A small class-conditioned image diffusion model, trained from scratch.
Data: trained on made-up road signs on poles, 16.5 epochs.
Rows from block 5 of a small class-conditioned image diffusion model, named by matrix and row number. Rows with one number belong to one channel. Each number is 50 + 10 x the weight over its row's rms, rounded and kept within 0 to 99. All counts start at 0. After the name is the row's rms in percent of the matrix's.
After each channel's rows are labels from the 100 images, of 14976 (inputs lightly noised), where the channel reaches its highest value: "top examples" is what is common among them; "lies over" is the class under the peak. Only what is clearly more common there than usual is listed. The data: made-up road signs on poles.
# convs0: first 3x3 conv (model.mid.2.convs.0.weight, 144x144x3x3, standardized in use, each kernel summed), inputs 72-143
# convs1: second 3x3 conv (model.mid.2.convs.1.weight, 144x144x3x3, standardized in use, transposed, each kernel summed), outputs 72-143

convs0.110 086:67 31 56 43 41 62 59 64 48 26 49 67 47 60 66 61 52 44 34 54 45 32 48 51 62 45 65 41 54 54 69 61 73 52 43 46 59 63 39 52 30 66 44 48 46 66 53 70 66 55 54 53 59 47 41 56 40 49 38 49 53 33 39 44 62 51 58 61 58 34 55 38
convs1.110 063:39 62 35 60 36 46 53 56 53 58 40 37 59 41 49 40 64 45 60 41 50 54 45 50 59 52 38 38 58 61 53 47 48 60 55 49 31 57 16 63 63 48 53 68 62 61 58 51 43 51 50 47 63 48 37 53 38 60 44 45 49 53 48 38 60 47 42 37 48 74 37 31
top examples: square sign; blue face; purple face
lies over: rim

convs0.108 080:57 49 45 47 46 49 39 33 36 48 55 48 45 49 56 40 60 60 42 61 48 47 63 49 59 58 28 54 35 61 51 43 51 52 52 45 52 62 46 54 50 49 49 54 63 38 31 39 60 59 55 41 22 52 59 36 42 46 63 49 52 74 65 45 54 67 34 28 63 59 43 60
convs1.108 081:40 57 33 72 33 58 48 50 48 60 48 54 60 58 62 52 57 56 59 57 49 56 32 57 38 41 46 25 54 62 57 53 37 56 43 59 28 59 60 53 53 38 58 58 55 51 46 52 57 54 40 60 54 49 60 57 54 58 46 46 45 44 65 69 42 29 67 44 49 44 61 51
top examples: triangle sign
lies over: face

convs0.90 094:63 49 51 41 49 64 41 57 61 43 52 54 66 50 78 51 56 56 58 65 58 54 38 40 53 43 35 54 56 46 43 42 56 36 49 42 35 50 59 44 45 52 47 54 41 55 40 39 59 48 49 64 47 57 44 33 56 23 46 57 20 57 33 55 39 44 62 49 49 52 50 53
convs1.90 134:56 58 53 51 56 54 70 55 65 64 63 60 33 51 47 34 27 49 22 31 39 36 23 41 61 58 61 46 54 41 51 48 43 58 53 54 51 51 54 70 48 44 46 45 55 37 54 49 48 54 46 50 38 42 56 52 52 53 56 60 57 46 27 49 44 73 58 67 59 51 59 39
top examples: square sign
lies over: backdrop

convs0.107 123:50 61 50 48 49 51 58 31 53 13 43 29 47 50 39 43 55 47 48 40 43 39 45 51 57 58 32 54 53 16 53 57 48 54 33 44 63 53 45 66 59 48 35 50 47 51 44 53 48 52 52 49 58 47 42 44 43 34 56 53 41 45 49 48 41 43 47 58 53 38 44 48
convs1.107 076:35 56 65 53 55 36 56 46 56 46 58 56 38 58 49 40 51 28 57 45 47 52 60 39 41 50 46 39 48 45 47 76 50 25 28 29 54 45 50 46 34 50 44 73 58 17 62 49 51 55 51 49 55 57 52 34 57 47 64 51 46 51 47 47 47 57 62 43 46 42 47 57
top examples: triangle sign
lies over: face

convs0.44 106:47 43 38 64 56 41 50 57 58 50 51 55 51 46 37 43 55 33 64 70 49 86 33 37 40 50 46 67 52 65 54 55 48 39 59 55 33 34 59 51 63 45 37 68 61 44 36 50 69 49 40 50 46 50 43 40 47 43 54 54 40 48 51 38 51 39 39 42 48 47 69 50
convs1.44 121:41 64 48 54 45 50 46 56 48 57 35 51 62 54 53 68 48 43 38 59 51 46 54 52 22 62 41 54 52 57 50 55 14 53 75 46 42 66 46 48 59 37 52 65 44 44 55 56 55 44 53 48 41 40 29 57 30 55 47 50 46 59 47 52 53 50 54 42 53 53 22 48
top examples: triangle sign; grey rim
lies over: backdrop

convs0.65 084:53 48 56 43 53 48 43 44 53 65 59 40 45 29 66 49 56 55 51 54 48 56 30 47 49 52 57 47 37 69 55 39 58 52 51 50 52 51 42 56 56 45 33 49 69 48 45 60 25 57 54 51 49 64 43 39 46 30 57 43 64 60 82 53 43 30 57 50 66 50 49 33
convs1.65 109:45 35 45 49 41 52 64 47 49 42 50 61 48 56 47 56 51 33 41 57 54 53 50 42 43 43 50 53 32 57 51 47 45 43 50 41 47 42 35 47 54 50 60 47 44 28 42 60 59 47 69 51 32 54 42 43 51 43 49 33 49 38 63 66 60 49 54 51 56 44 45 46
top examples: square sign
lies over: face

convs0.118 085:54 39 80 45 56 41 68 39 49 58 61 48 22 38 45 65 57 42 52 60 56 58 36 41 54 53 77 55 53 48 33 57 43 43 44 49 50 44 58 59 58 58 46 50 56 43 50 56 40 41 59 63 68 53 48 44 55 34 54 59 37 56 31 39 54 54 61 51 54 51 45 61
convs1.118 141:46 56 34 49 74 55 53 40 44 55 58 64 53 42 45 46 53 48 38 30 32 29 40 63 50 61 46 39 44 57 48 49 64 64 53 50 52 38 53 72 62 43 44 47 49 43 63 44 59 30 34 41 40 47 47 46 57 43 47 54 55 47 47 31 47 59 62 65 57 46 49 49
top examples: square sign
lies over: face; rim

convs0.133 107:38 36 61 43 39 62 59 49 48 51 43 47 44 52 59 52 36 34 53 49 42 43 53 47 63 41 60 50 37 53 49 52 67 60 54 54 50 56 40 55 44 60 50 59 45 63 47 42 46 48 55 40 48 51 46 41 54 55 43 45 51 56 62 58 52 40 39 62 54 36 49 54
convs1.133 076:53 44 71 52 44 25 59 40 59 53 55 53 34 48 60 42 52 68 52 45 66 48 52 24 43 38 47 67 57 52 55 51 47 73 56 59 40 57 94 57 48 53 53 43 51 38 46 61 53 37 48 61 50 29 59 60 51 44 33 45 49 58 57 49 51 34 62 51 19 59 65 53
top examples: red face
lies over: rim

convs0.130 095:46 45 53 53 58 35 49 57 57 42 48 41 42 31 41 65 58 45 59 51 56 60 40 41 47 62 35 57 53 44 58 45 42 52 58 60 39 45 61 49 58 46 47 59 52 45 55 14 83 40 47 46 42 57 48 52 53 41 35 44 46 53 60 51 42 58 42 51 51 55 46 50
convs1.130 161:57 37 41 41 50 55 45 55 59 53 50 36 36 55 44 36 31 31 52 71 69 48 46 51 57 56 44 58 37 33 35 44 60 45 45 47 55 50 48 60 46 58 46 45 55 48 48 59 37 46 44 31 46 50 49 52 54 47 45 50 56 48 47 52 52 35 42 48 42 55 51 56
top examples: square sign
lies over: rim

convs0.59 091:48 40 58 38 54 52 54 43 60 40 44 51 49 57 40 46 48 40 59 61 61 58 43 37 48 50 69 55 36 42 55 60 55 38 68 57 53 45 59 46 64 58 51 56 56 61 40 51 45 52 49 58 63 56 63 39 52 00 60 61 61 59 40 29 56 34 33 44 52 63 48 54
convs1.59 103:49 43 42 42 47 38 21 46 39 43 44 54 48 34 76 45 60 55 63 75 71 51 44 39 44 33 41 52 39 51 52 38 31 42 37 42 42 63 64 42 46 38 61 44 46 50 54 55 51 40 54 47 48 60 41 49 61 52 66 47 49 48 59 55 42 24 29 14 35 53 58 52
top examples: circle sign
lies over: backdrop

convs0.69 121:49 57 59 52 63 37 49 57 51 49 42 49 51 53 51 60 51 53 63 48 55 52 39 38 40 49 46 56 56 55 51 52 37 43 53 53 45 48 57 55 55 46 59 52 75 36 16 50 53 27 52 66 40 25 47 47 43 58 56 61 56 55 39 48 56 53 61 57 53 46 62 00
convs1.69 167:36 61 52 49 59 52 42 48 59 34 49 37 39 44 37 49 55 41 56 51 44 54 41 60 74 56 65 42 55 41 68 14 52 47 52 49 55 79 55 59 36 50 35 39 36 46 41 47 59 50 49 49 59 39 37 32 66 15 31 48 40 48 52 46 49 62 52 45 57 42 31 53
top examples: circle sign; 30; 20
lies over: face; symbol

convs0.138 098:48 53 38 64 41 50 36 37 41 62 46 34 57 56 52 57 44 60 55 60 38 54 54 48 53 56 23 46 45 53 47 50 53 56 56 52 39 44 45 55 54 39 47 41 47 35 49 46 48 54 66 39 28 44 69 54 44 50 68 53 71 57 65 69 51 48 56 27 62 53 50 55
convs1.138 089:41 47 50 45 53 50 64 36 55 66 62 46 46 48 59 54 36 47 57 47 38 46 46 52 47 64 56 56 25 40 50 40 54 60 52 46 62 36 63 38 54 43 46 60 59 58 50 47 66 43 48 49 45 46 43 57 56 52 47 46 57 27 58 54 50 22 69 51 58 45 46 57
top examples: triangle sign
lies over: face

convs0.24 106:58 48 52 50 41 68 52 58 42 54 43 56 70 44 61 46 53 53 50 51 46 57 49 66 53 58 56 42 37 56 34 47 57 51 47 49 64 39 46 43 49 57 42 42 46 57 68 42 49 52 42 58 45 50 69 60 43 62 59 45 49 58 51 34 55 48 51 65 57 52 55 60
convs1.24 058:47 55 41 51 45 47 48 43 60 55 35 65 61 42 47 64 55 65 43 52 32 40 58 59 64 45 41 56 46 30 42 67 51 47 45 73 47 57 46 31 69 48 47 32 36 53 47 47 46 49 40 48 49 49 77 55 62 63 48 51 34 44 54 51 42 44 60 48 41 36 51 37
top examples: red face
lies over: face

convs0.71 084:50 51 48 44 42 62 41 58 61 51 49 68 56 46 50 50 48 54 62 42 47 47 53 33 61 53 59 40 55 46 72 51 61 55 70 42 57 42 35 70 59 51 55 49 59 64 52 51 68 45 49 54 60 37 43 32 41 28 58 63 59 62 36 51 48 45 46 68 61 25 60 41
convs1.71 075:48 43 78 45 49 47 82 44 49 46 61 50 41 47 57 42 60 45 51 36 54 56 55 51 19 50 52 49 49 62 33 51 60 58 49 52 57 59 58 36 47 48 44 67 61 53 62 51 44 51 55 48 46 77 39 45 65 61 51 43 48 48 39 56 40 49 67 52 43 61 47 45
top examples: triangle sign
lies over: face; rim

convs0.103 104:41 55 73 42 38 71 62 41 40 42 45 44 41 30 45 61 55 46 49 48 55 40 55 62 54 41 52 46 39 53 52 53 53 62 47 56 52 69 40 51 39 58 52 42 59 70 48 70 34 50 63 34 47 35 65 51 46 43 57 50 64 54 55 26 60 49 39 55 48 54 56 53
convs1.103 059:39 43 59 29 62 67 41 61 50 63 62 45 46 55 53 68 46 27 63 45 46 42 50 50 61 46 65 44 56 45 37 71 53 51 61 56 51 67 38 42 80 46 51 50 44 74 37 45 49 36 55 40 62 67 37 60 61 40 62 56 48 44 58 40 39 50 39 51 50 47 50 56
top examples: triangle sign; purple face; pink face
lies over: rim

convs0.97 149:48 47 36 56 46 26 50 27 45 18 59 40 39 39 36 55 58 43 61 55 44 39 58 45 63 62 56 45 74 76 46 54 66 69 60 26 48 46 46 61 63 40 30 56 42 59 48 43 57 53 78 47 52 57 50 55 47 45 54 57 69 61 53 53 47 59 53 45 51 68 43 30
convs1.97 086:46 41 75 18 69 58 46 48 58 56 41 50 49 43 55 59 48 54 52 48 50 49 36 45 53 56 47 57 59 50 41 42 44 55 74 35 58 44 54 38 49 48 53 28 66 52 58 42 54 54 44 50 52 69 36 64 54 65 37 49 55 46 48 50 51 51 47 54 50 52 30 69
top examples: circle sign
lies over: face

convs0.117 076:35 50 40 58 45 48 33 34 44 54 52 58 43 67 18 47 54 52 42 48 45 42 61 46 52 50 32 54 63 49 59 55 45 48 56 53 60 50 38 40 51 50 44 58 55 52 48 59 58 36 59 34 34 31 49 41 61 44 70 55 51 50 45 50 53 33 38 49 54 53 40 46
convs1.117 103:39 55 31 50 58 59 50 51 54 61 50 45 37 51 44 70 43 50 61 59 43 54 55 54 40 44 65 40 44 38 42 40 46 49 50 45 47 38 54 46 52 52 53 56 36 45 30 64 74 73 26 45 27 40 53 55 54 51 58 35 59 30 48 62 53 57 59 49 49 47 59 64
top examples: triangle sign
lies over: rim

convs0.54 110:56 45 47 37 44 62 46 41 65 44 47 68 62 58 30 44 56 50 38 57 46 37 50 48 46 41 67 37 51 49 48 56 48 51 66 60 45 49 34 67 25 50 54 49 40 67 35 54 38 52 42 56 60 52 72 47 46 48 50 34 57 48 34 53 58 38 37 45 44 58 60 50
convs1.54 059:68 38 77 43 58 34 40 68 42 67 49 53 56 41 62 59 50 39 67 63 65 43 61 47 47 49 45 58 50 34 50 67 56 31 60 60 63 49 51 50 39 54 53 44 53 53 52 62 53 49 42 40 58 64 40 41 61 76 65 50 52 49 42 45 62 51 60 55 52 37 56 56
top examples: square sign; black face
lies over: face